From a checkpoint of a small self-supervised audio encoder (BEST-RQ): widths [384], 110.1 epochs.
Rows from block 5 of a small self-supervised audio encoder (BEST-RQ), named by matrix and row number. Each number is 500 + 40 x the weight over its row's rms, rounded and kept within 0 to 999. All counts start at 0. Numbers have three digits each.
After each channel's rows are labels from the 100 clips, of 14848, where the channel reaches its highest value: "strongest on" is what is common among them; "loudest" is the band of the loudest frequency at the time of the peak. Only what is clearly more common there than usual is listed. The data: synthesised imitations of 52 everyday sounds, one a clip.
# c30: last pointwise conv (model.blocks.5.c3.0.weight, 384x384x1), inputs 77-153

c30.175:441490483520485527566495457506529484452601477476515488480529492525469460499490515511476507514471488458504481423489630512502572525519458446520466481539479496479545524506598545547545470446510485439550501557441580462528539434456553442
strongest on: crying baby
loudest: 500 to 1000 Hz

c30.334:495545477490500419447536502522447472612507539495520505468499461418449459480492461519510474553545455462526528550579503441502504441478495488588461523485445597515466589523501500541529557538484496529549494499543594543513516526469570493
strongest on: crying baby
loudest: 500 to 1000 Hz

c30.299:521509495547419496503571520500579572462482526498426449445443571475457528452480429511472461498468493450549535561497424497501515532526496464535500427498507500501476512545556491461536556467450498531534444534448535521523459474410507572
strongest on: laser zap
loudest: 500 to 1000 Hz

c30.376:532462487555498477504500462534525499598590548516484487536576565488500539507497479528490432474464452475522500494506429461533452508504532520467486485502498521548527478426511482480542507529516442488501458475495624511402522476500502501
strongest on: household; zipper
loudest: 4000 to 8000 Hz

c30.26:560548489529531450441511497420536501496478542403506577475513494436564483532511423490437440481477531489492461512551455512515561499488525472538465501553417556443461510493448486483481552489492499460418587565531538528529515556521461450
strongest on: nature; water drop
loudest: 1000 to 2000 Hz

c30.105:522491464410500532500486495480450494532444423488506434464525507515537520449532539463542447498568448462482543501597539472537567480423498566453582522474500512501602557539457511481482446436490560477477504563478473460527516508538521500
strongest on: animals
loudest: 4000 to 8000 Hz

c30.110:442520476528498497484500499510481472493506484469486434574425513457505443437541538542546468556475456494492541557421505531481456488549539532524517509485453565526521470465482486528507547473457493547498560505531514496457442504508525534
strongest on: laser zap
loudest: 500 to 1000 Hz; 250 to 500 Hz

c30.333:462567456477520464474523579567544551529496444556469427559496540482497463500459533538463494482477451504495534512528514495454518484517473563465548478444479447518448536558486493475464466511474461521567441447532524544544465456470482514
strongest on: barking
loudest: 500 to 1000 Hz

c30.303:544446464523530555468499474525475541441491532486508562591575492461523580423513530460460479561459511554467375513475507472452564476481478482550542458470533481558461555515529491583469452467519449545546453503460459538472485490495463476
strongest on: people; crying baby
loudest: 1000 to 2000 Hz

c30.365:471526559470524554500466601510505439531455492445505473477467467481499517526454442499503490526504441463484581493541552483384532497488511507446482485446553530525497469504472491525549488439524567388540428459542558561492576410480537468
strongest on: siren; signals
loudest: 1000 to 2000 Hz

c30.346:424506456551463498522437490433477487502403497497509439458544589460469549507488531488503486504519491438482503522465555500424430553544426551651521454520499502522523500573487531538515526531476554507532547563480497475469547530521562469
strongest on: people; crying baby
loudest: 1000 to 2000 Hz

c30.156:476459513507499463452543466515542489458502537491483495485487475443409520516502482477502575529438472507495510463544531536452449599585491576445504503502519525472454490463529519516447557487539461476462472502488550528505442465535456494
strongest on: people; crying baby
loudest: 1000 to 2000 Hz

c30.102:531515498515522458472512466469482479529432504525513489477522460548456557486500490494491517500503479320482500481540557483550510528519446429536470537539491514502566495498547566401475540509530450474573522538472533502566460541452469569
strongest on: nature; water drop
loudest: 1000 to 2000 Hz

c30.189:463487467417495472507509439528543427505453487510488582490518515457466554491486480515549503546492494603466488511450427474512480476474462492471446471514464540551528485544467480506479531533546527451435522438472482476471470437503508514
strongest on: nature; water drop
loudest: 1000 to 2000 Hz

c30.57:433530458444578427511477587503469456530502515452544466479451521508433417478424481463581493441505513491483456512462527519493462510504511472505564466575492486466561524589519516516464466552431502420506484460496534543482543543433575551
strongest on: crying baby
loudest: 1000 to 2000 Hz

c30.197:466521482511498506527501513517471478482445463527439509517529432488531544505503524439541494551574425527458488520468399424513525495532436465514522485491485520509507516462496450542545441475483510450537474536552518485538476467444468510
strongest on: household
loudest: 500 to 1000 Hz

c30.54:512485514500560552432462524524553461436490462455454573501457499469529479420419453460590527473486472479464454467564548478478503501546539470567557540457587469527461510440470533516474474550522493451483528539488455474452488477473544474
strongest on: animals; mooing
loudest: 1000 to 2000 Hz; 250 to 500 Hz

c30.235:593541491443518575453529460495539508449492491466471517520600510532419466550524482518509496511495467483524521522552538486439544478481469546454451513465502543508513509556493461551533458447536458500520453619539518421570461495527500501
strongest on: hammering
loudest: 1000 to 2000 Hz

c30.86:551541516510558494477572532513498532558509435456492480441492512471468455481476510403508536468520471502555518481587527472495505497441537534475504494460460526474528467465494463515534506522465433502498500572576542548432463443423492550
strongest on: animals
loudest: 500 to 1000 Hz

c30.63:535507464479530521546466472513497578453518516562476452445539559491416495548543523533510486529435468511458542569434519429499445468558561524575485525480494492511432492426493456507527441456476558564490575461501502525467518507497504501
strongest on: signals
loudest: 500 to 1000 Hz; 1000 to 2000 Hz

c30.207:600494473528535534535519476538501520584483529491486498446416476560429495544508458479458531429486500558474462450549438480532494435499549510447354497557520571565499534486524570511454529488484479471474495471505486472535522511481526427
strongest on: animals; mooing
loudest: 250 to 500 Hz

c30.74:532486471475511515472464501436438457534542472542494508388589514509499483533523538523464504499475504499486468577507545467479486499440459470534500522434428469496464487534474465539574433472513462555466491438429505485428475486546526534
strongest on: water drop
loudest: 1000 to 2000 Hz

c30.363:507558480488561490457492447507501573484491440532434493523514456480456517509429501499480512530528557336449455538467511435501525538520578471526422515553400487455407497520489498572531609526487476556498466512505557495559514515506533405
strongest on: siren; signals; crying baby
loudest: 500 to 1000 Hz; 1000 to 2000 Hz

c30.182:524458549491477600518505502570524467495582470497428489491537502529531504530536538509505499465438554467531450509537561635562534581542477479462529453467501504482527516486490522503480501466542484446494489483523644527509482448412463515
strongest on: laser zap; machines and effects
loudest: 500 to 1000 Hz; 250 to 500 Hz

c30.164:513479514436474510458470461472472537498491550459503539459462477548551556519498503478557537470435460504555509475518494497541598488602476492521545535498463461487524508474489473594490473512485553523530463449515522470484426443447533460
strongest on: household; zipper
loudest: 4000 to 8000 Hz

c30.25:506529555421514394491516546437458467439498518590482494495487511504480512497486460517551486541435505547416465466419543501529535525500472440512513463519486488501484495460532551545470466546469472526498509488466468577458546511540483498
strongest on: crickets
loudest: 4000 to 8000 Hz

c30.18:510521487507539491520491449495501463500451486520440540529540480564467472523448481489407512405501492499474555532504535430461462581513685538586452558559556510522474527485502520520513427459519492486514573436562466552544506544499544495
strongest on: signals; siren; howling
loudest: 500 to 1000 Hz

c30.251:461413502555485486464483497508546482510418531498495484477487478493504533491471529463533490540530495618468448504469427520474479537467575478448503410452470548477475447507520526524524554573562449468433550530447481497534490500493546454
strongest on: signals; siren
loudest: 500 to 1000 Hz

c30.238:494475410455553510489511538506481466500432494496509435477413459529553478537526530521433443480563548448561452515504525455416412497587435538498578512442504507479458538466514516545463531495468400517496454454561488477491447528521534465
strongest on: animals
loudest: 500 to 1000 Hz

c30.61:454454466437579563454365516593463534535518523547515451538489536485492532498506469501507521523502547471473449518467486535493544541527459536513548513529420471519529520479548480520485542472481509469450464558521497522501464560520494517
strongest on: thin (high-pass)
loudest: 500 to 1000 Hz

c30.227:482478509517536580520458539477530493495487532514459458536469544494452545569497447518500587424533543509555456496529507489448506461551454496429467520473522545516488427487480520475517464474544515572521520613471456585450486472487533565
strongest on: water drop
loudest: 500 to 1000 Hz

c30.96:477471478527529514487467522481462483543480506543519451487486520478499483519482437511506413517522501571498481475451574542503511477521475524551486477406565530531543488475462559425476496568475540466474492427491572534456529470469514477
strongest on: signals; siren
loudest: 1000 to 2000 Hz

c30.128:494533427493580484553469505465526458514447499486479508477443457503527556572505518435601504544529484483499482488496502507487538493453470542524486515460556466529514479563457548519430483545458502458490501502534485519497515423485521528
strongest on: meowing; crying baby
loudest: 500 to 1000 Hz

c30.298:486441522400466501495511521471544515555447506558544519489503478508543460569429499491595487535438520506543486539506492474501502436479449441459589504538555525522507527494490544481495484494432472548542455467521501496512533414538479513
strongest on: crying baby
loudest: 500 to 1000 Hz

c30.39:497469499448456568512527543515438430494526497534540489518457505508503513514493470455443482468525525371507507461518557448491538513541513483496483489428533535471479506431540458468533582497581514460467512497523546533527549440502531505
strongest on: siren; signals
loudest: 500 to 1000 Hz

c30.361:490530513532560473482513476471489503656465467501461481508620527518496579531433537515476455515498560497464477489580478483505513423514513478506546518502507441494572477463495537557581469466488416474542585576522502507529549423489506527
strongest on: household; zipper
loudest: 1000 to 2000 Hz; 4000 to 8000 Hz